{
  "input": "log_mel",
  "width": 192,
  "label_smoothing": 0.05
}
Rows from block 6 of a small sound classifier, named by matrix and row number. Rows with one number belong to one neuron. Each number is 128 + 24 x the weight over its row's rms, rounded and kept within 0 to 255. All counts start at 0.
Before each neuron's rows are labels from the 100 clips, of 14976, where the neuron reaches its highest value: "top examples" is what is common among them; "loudest band" is the band of the loudest frequency at the time of the peak. Only what is clearly more common there than usual is listed. The data: telephone keypad tones over noise or synthetic speech. In brackets: how many of the 100, against the usual share in percent.
# fc1: MLP up (model.blocks.6.mlp.fc1.weight, 768x192), inputs 0-38
# fc2: MLP down (model.blocks.6.mlp.fc2.weight, 192x768, transposed), outputs 0-38

top examples: speech (71 vs 35.6); number of keys: 1 (53 vs 11.1); number of keys: 2 (37 vs 10.8)
loudest band: 250 to 500 Hz (25 vs 5.7)
fc1.637 [114 160 124 126 148  74  97 134 131 111 131  82 153 172 116 105 153 131 139 136 125 158 167 174 137 106  69 109 165 124 139 159 136 150 147 105 144 116 102]
fc2.637 [152 144  91 169 125 139 148 146 154 114 137 119  97 170 139 169 139 126 132 161 126 167 129 140 113 135 139 115 145 137  90 110 146 129 127 151 141 146 147]

top examples: reverberation (97 vs 25.4); key "B" (59 vs 26.5); number of keys: 9 (42 vs 11.2)
loudest band: 500 to 1000 Hz (44 vs 21.7)
fc1.479 [116 150 129 111 116 138  93 111 144 142  95 142 117 136 124  65 128 144 120 125 136 167 221 115 106 110 144 147 115 156 130 129 115 158 138  99  90 134 135]
fc2.479 [153  96 122 167 181 111 146 135 155 144  56  82 110 101 140 111 122 100 122  58 113 127 138 101  92 132 175 114 112 123 133  80 146 118 123 130 114 126 136]

top examples: reverberation (92 vs 25.4); number of keys: 9 (60 vs 11.2)
loudest band: 1000 to 2000 Hz (50 vs 23)
fc1.433 [111 173 149 102 131  98  87 119 111 129  69 137  97 148 108  89 136 154  87 154 146 150 177 140 125  93 133 160 136 122 122 112 146 126 141  61 101 138 113]
fc2.433 [152 131 118 169 167 114 132 125 146 132  87  90 109 112 121 139 110 102 115  73 103 110 154  98 104 133 148 100 128 105 107 107 153 158 148 113  78 157 118]

top examples: speech (74 vs 35.6); number of keys: 1 (71 vs 11.1); number of keys: 2 (28 vs 10.8)
loudest band: 250 to 500 Hz (29 vs 5.7)
fc1.576 [152 161 154 107 140 128  80 156 126 182 161 124  99 133 116 130 138 132 169 147 122 210 152 134 131 111 131 124 143  94 111 140 146 125 148 142 178 150 157]
fc2.576 [118 137 155 174 110 107 130 170 114 121 111 128 147  99 128 202 151 119 131 116  81 106 116 135 137 119 146 142 124 145 148 114 114 158 152 127 151 127 129]

top examples: speech (69 vs 35.6); reverberation (65 vs 25.4); white noise (44 vs 17.2); number of keys: 1 (44 vs 11.1)
loudest band: 4000 to 8000 Hz (25 vs 9)
fc1.551 [155 137 107 130 128 153 166 146  94  85 117  81 116 125 139 116 132 123 147 125 127 149 118 143 192 126  77  96 148 140 143 155 149 174 114 142 127 163 125]
fc2.551 [122 142 102 140 187 150 161  78 156 155 133  59 117 112 154 139 115 137 165 112 126  73 161  71 121 145  91 100 117 145 120 127 111 143 142 154 118 130 146]

top examples: number of keys: 5 (30 vs 11.3)
loudest band: 500 to 1000 Hz (48 vs 21.7); 1000 to 2000 Hz (48 vs 23)
fc1.311 [143  94 134 122 119  75 105 174 136 123 169 143 123 172 132 103 144 138 146 134 146  78 151 153 159 122 109 135 159 121 137 126 135  84 136 131  98 101 117]
fc2.311 [121 114 104 153 149 130 135 136 139 127  89 128 126 127 134 115 148 127 122  64 148 136 121 110  83 124 178 165 135 122 127  95 120 121 132 203 145 103 120]

top examples: number of keys: 4 (35 vs 10.8); number of keys: 5 (34 vs 11.3)
loudest band: 1000 to 2000 Hz (57 vs 23)
fc1.151 [121  94 130 127 108 135 108 138 102  36 162 123 135 133 131 136 108 138 108 143 135  85 146 140 173 116  83 173  97 100 168 141 128 134 100 127 159 111 106]
fc2.151 [112 106 103 129 105 114  74  58 121 136 105 163 122 140 114 139 140 147 210 126 116 127 143 126 125 123 150 184 135  98 206 119 115 129 122 138 147 120 154]

top examples: number of keys: 5 (35 vs 11.3)
loudest band: 500 to 1000 Hz (56 vs 21.7)
fc1.420 [136 104 141 139 122  83 109 166 146 134 153 142 138 148 107  96 126 130 132 150 121  98 165 150 153 129 108 124 123 104 122 101 123  92 109 158 103  95 117]
fc2.420 [132 120 118 143 150 143 124 130 143 127  97 133 133 124 157 136 147 120 129  78 149 133 135 116  74 120 162 167 150 122 119  95 120 126 144 194 159  97 117]

top examples: reverberation (51 vs 25.4); white noise (39 vs 17.2)
loudest band: 4000 to 8000 Hz (29 vs 9)
fc1.450 [175 152 134 135 127 100 105 134 118 140 121  94 145 112 116 114 125 116 109 170 143 135 131 103 189 118 147 154 150 139 116 150 112 124  56 159 140 151 130]
fc2.450 [120 109 133 101 146 124 140 140 131 110 121 165  92  94 143  75  90 126 123  98 151 130 150 156 128 150 114 119 113 142 153 165 103 146  78 148  95 146 118]

top examples: speech (60 vs 35.6); number of keys: 2 (53 vs 10.8); number of keys: 1 (36 vs 11.1)
loudest band: 4000 to 8000 Hz (25 vs 9)
fc1.616 [131 134 103 132 151 128 125 118 124 153 104 111 137 140 133 135 128 124  99 145 119 185 121 168 135 117 134 167 122  98  97 100 117 131 131 129 178 137 130]
fc2.616 [144 140 140 145 178 122  96 161  98 115 146 107 133 121 109 188 124 151 119 121  92 130 134 148 136 103 126 132 156 141 124 139 132 143 117 143 132 110 144]

top examples: number of keys: 5 (44 vs 11.3); number of keys: 4 (37 vs 10.8)
loudest band: 500 to 1000 Hz (56 vs 21.7)
fc1.388 [150  75  95 128 136  90 163 101 151 167 173 172 129 112 120 155  78 107 125 148 150 133 118 134 158 110 158  97 141 113 157 150 122  94  98 109 112 146 111]
fc2.388 [ 71  97 165 147  96 147 165 114 121  93 116 135 119 169 119 127 130 155  96 147 111 115 120 126 114 148 165  68 118 185 116 108 135  99 133  89 121 148 131]

top examples: rumble (38 vs 17.5)
loudest band: 1000 to 2000 Hz (47 vs 23)
fc1.243 [115 158 146 122 131  57 143 118 114 104 118 159  74 155 113 141 124 149  72 157 101 139 116 114 136 112 107 109 179 124 133 127 109 129 139 126 166 119 147]
fc2.243 [ 74 173 125 146 172  84 119 105 125 168 140 165 147 117 104 147 119 148 132 140 103 126 175 148 163 160 101 116 113 130 130 120 149 122 117 144 107 133 103]

top examples: reverberation (85 vs 25.4)
loudest band: 500 to 1000 Hz (44 vs 21.7)
fc1.174 [121 173 126 119 117 101 108 125 100 146  92 101 135 121  81  93 154 158  89 155 134 141 121 116 143  93 150 166 138 140 117 101 121 134 158 113 129 104 115]
fc2.174 [173 137 127 152 159 139  96 151 128 113 154  85 134 107  99 131 114 133 108 119 117 147 142 162 114  90 113 125 149 113  99 163 143 142 153  93 106 139 103]

top examples: number of keys: 4 (43 vs 10.8)
loudest band: 500 to 1000 Hz (51 vs 21.7); 1000 to 2000 Hz (46 vs 23)
fc1.175 [125  92 147 136 125 138 106 122 114  56 167 155 107 125 132 162 107 165 121 138 134 100 119 149 147 125 102 165  89  94 189 140 109 152 113 127 167 109 111]
fc2.175 [119 122 117 129 128 101  85  68 123 137 117 178 144 136 132 147 125 135 210 122 128 129 160 135 121 133 145 172 127  96 194 156 117 134 125 118 131 129 162]

top examples: rumble (37 vs 17.5); number of keys: 5 (34 vs 11.3)
loudest band: 1000 to 2000 Hz (57 vs 23)
fc1.591 [128 158 154 132 123 150 102 116 114 103 128 142 123 158 149 130 130 110 121 133 126 125 116 150 171  78 168 132 115 108 165 130 105 123  62 142 150 115 115]
fc2.591 [105 119 147 128 184  97 129 110 134 117 109 203 134 122 141 109  93 149 159 158 114 105 168 145 143 139 120 111 165 184 164 127 134 167 120 158 153 145 112]

top examples: number of keys: 5 (52 vs 11.3); number of keys: 4 (29 vs 10.8)
loudest band: 1000 to 2000 Hz (54 vs 23)
fc1.725 [111 106 118 134 150  90 141 148 148 158 155 147 112 152  83 111 149 152 116 130 114 123 118 143 109 119 132 123 123 131  87 123 131  94 139 171 116 131 129]
fc2.725 [117  92 170 136 107 136 114 142 141 146 105 127 149 128 138 140 159 103 108 110 127 108 115 132 125  99 166 156 122 165 154  90 157 101 158 119 123  78 122]

top examples: number of keys: 4 (32 vs 10.8)
loudest band: 500 to 1000 Hz (55 vs 21.7)
fc1.256 [134  83 106 125 126 126 127 114 123  61 151 121 126 135 143 134 131 133 139 151 115  96 160 125 136 143  49 179 118 117 176 138 124 158 140  75 165 106 127]
fc2.256 [107 103 111 118  78 124  75  74  99 139 120 135 138 156 104 137 169 125 182 147 101 123  98 120 146 119 170 218 126  81 195 132  89 107 141  88 156 103 141]

top examples: number of keys: 5 (45 vs 11.3); number of keys: 4 (33 vs 10.8)
loudest band: 500 to 1000 Hz (52 vs 21.7)
fc1.59 [132 116 140  99 123  82  69 151 108 124 124 115  91 129  96 130 111 163  91 142 109 107 147 110  96  98 135 155 142 115 163 147 121  82 172 145 144  86  92]
fc2.59 [127 142 103 141  96 144  89  68 121 126 121 163 148 154  97 141  75 140 176 116 110 137 170 121 120 129 115 182 156 105 206 126 129 112 138 133 158 123 151]

top examples: rumble (54 vs 17.5); number of keys: 6 (45 vs 10.8); number of keys: 5 (31 vs 11.3)
loudest band: 1000 to 2000 Hz (50 vs 23)
fc1.303 [118 142 153 124 154  69 133 138  74 139 139 114 134 161 105 118 152 155 103 168 131 170 152 114 123  99 117 119 144  98 114 156 129 119 133 155 118 154 118]
fc2.303 [156  84 113  85  92 136 115 121  95  82  73 130 118 148 109 142 125 160 117 137 144  89 128 126 152  85 139 155 117 137 149 135 127 152 181  70 151 102 100]

top examples: number of keys: 4 (44 vs 10.8); pink noise (38 vs 17.4); number of keys: 5 (31 vs 11.3)
loudest band: 1000 to 2000 Hz (57 vs 23)
fc1.182 [138  80 108 101 129 116  65 137 112  93 147 156 127 106  95 138 120 138 137 153 101  96 138 101 136  88 129 161 115 123 188 138 118 111 130 161 141  98  97]
fc2.182 [129 140 108 126 117 114  75  50 130 114  86 159 140 131  87 157 113 141 205 106 142 129 161 151 115 123 129 174 121  96 207 111 132 134 126 141 168 115 164]

top examples: speech (70 vs 35.6)
loudest band: 500 to 1000 Hz (51 vs 21.7)
fc1.459 [124 121 144 138 141  94  92  95 147 135  79 162 153 110 111 132 133 115  84 138 167 107 150 154 133 101 126 162 134 136 128 101 132 103 137  96  97 135 146]
fc2.459 [132 152 112 111 153 111  85 140 123 130 111 105 107  96  84 128 107 148 113 105  91 109 132  90 136 120 124 122 107  73  99  83 142 202 132 115  90 128 106]

top examples: reverberation (51 vs 25.4); number of keys: 4 (36 vs 10.8)
loudest band: 1000 to 2000 Hz (50 vs 23); 500 to 1000 Hz (47 vs 21.7)
fc1.335 [126 131 116 120 124 136 132 117 125 157 130  84 105 126 158  96  90 137 101 128 123 149 134  97 159 108 167 140 141  66 116 102 124 125 104 112 159  60 115]
fc2.335 [122 155  95 121 119 120 117 115 136  93 142 116 159 132 138 109  99 122  97 140 125 132 165 150 119 150 108 133 144 104  99 146  97 145 179 119 132 110 130]

top examples: reverberation (98 vs 25.4); key "B" (54 vs 26.5); number of keys: 9 (40 vs 11.2)
loudest band: 1000 to 2000 Hz (47 vs 23)
fc1.238 [113 157 125 116 127 138  96 119 133 138  86 129 120 139 128  56 125 154 123 124 151 162 217 108 106 111 146 154 120 133 130 141 119 165 141  93  77 137 153]
fc2.238 [144  95 116 170 176 111 145 134 160 150  60  85 115 111 123 107 121 117 116  56 115 132 145 112  81 123 179 106 122 124 121  87 137 116 123 120 113 119 135]

top examples: number of keys: 4 (34 vs 10.8); number of keys: 3 (28 vs 11.2)
loudest band: 500 to 1000 Hz (50 vs 21.7); 1000 to 2000 Hz (48 vs 23)
fc1.529 [125 147 128 144 114  83 120 146  91 144 158 154  92 162 159 140 125 179 110 145 148 145 122 103  98 125 135 109 143 118 107 172  97  52 131 161 143 116 160]
fc2.529 [135 149 139 123 134 125 130 134 121 161 144 154 133 150 145 167 157 140 106 136 114 141 135 132 152 133  84  97 120 144 100 130 144  70 135 134 116 105 140]

top examples: number of keys: 4 (46 vs 10.8)
loudest band: 1000 to 2000 Hz (49 vs 23)
fc1.232 [135 100 122 120 138 128  55 130 151  97 184 129 102 138 113 117 110 136 117 141 111  85 180 104 139 112 118 183 124 123 171 155 144  94 119 157 121  97 132]
fc2.232 [144 112 100 152 127 125 101  52 115 114  74 166 139 139  91 173 127 126 199  96 108 147 156 110  98 140 157 170 143 101 201 106 116 123 140 145 152 122 194]

top examples: speech (66 vs 35.6); number of keys: 2 (44 vs 10.8); number of keys: 1 (38 vs 11.1)
loudest band: 4000 to 8000 Hz (27 vs 9)
fc1.608 [124 141 121 119 141  96 105 145  76 118 148 126 146 153 147  96 164 171 124 157 130 136 149 141 119 106  94  83 154 123 108 160 133 121 124 150  95  95 110]
fc2.608 [106 161 141 101 156 158 119 146 130 151 178 134 164 152 101 163 122 112  95 136 124 108 125 124 107 117  73 107 135 149  72 147 131 129 135 106 139 100 126]

top examples: speech (67 vs 35.6); number of keys: 1 (54 vs 11.1); mains hum (45 vs 17.8); number of keys: 2 (40 vs 10.8)
loudest band: 250 to 500 Hz (29 vs 5.7)
fc1.304 [175 113  96 110 145  52  91 142 107 121 126 117 119 165 117 101 144 163  97 145 120 122 165 152 146 102  91 110 151  91 122 144 103 125 129 127 124 123 135]
fc2.304 [113 148  88  89 119 184 116 141 148 161 155 166 139 148 148 129  91 139 116 163 149 141 138 129 141 162  97 148 118 139 147  84 133 108 111 139 162 134 127]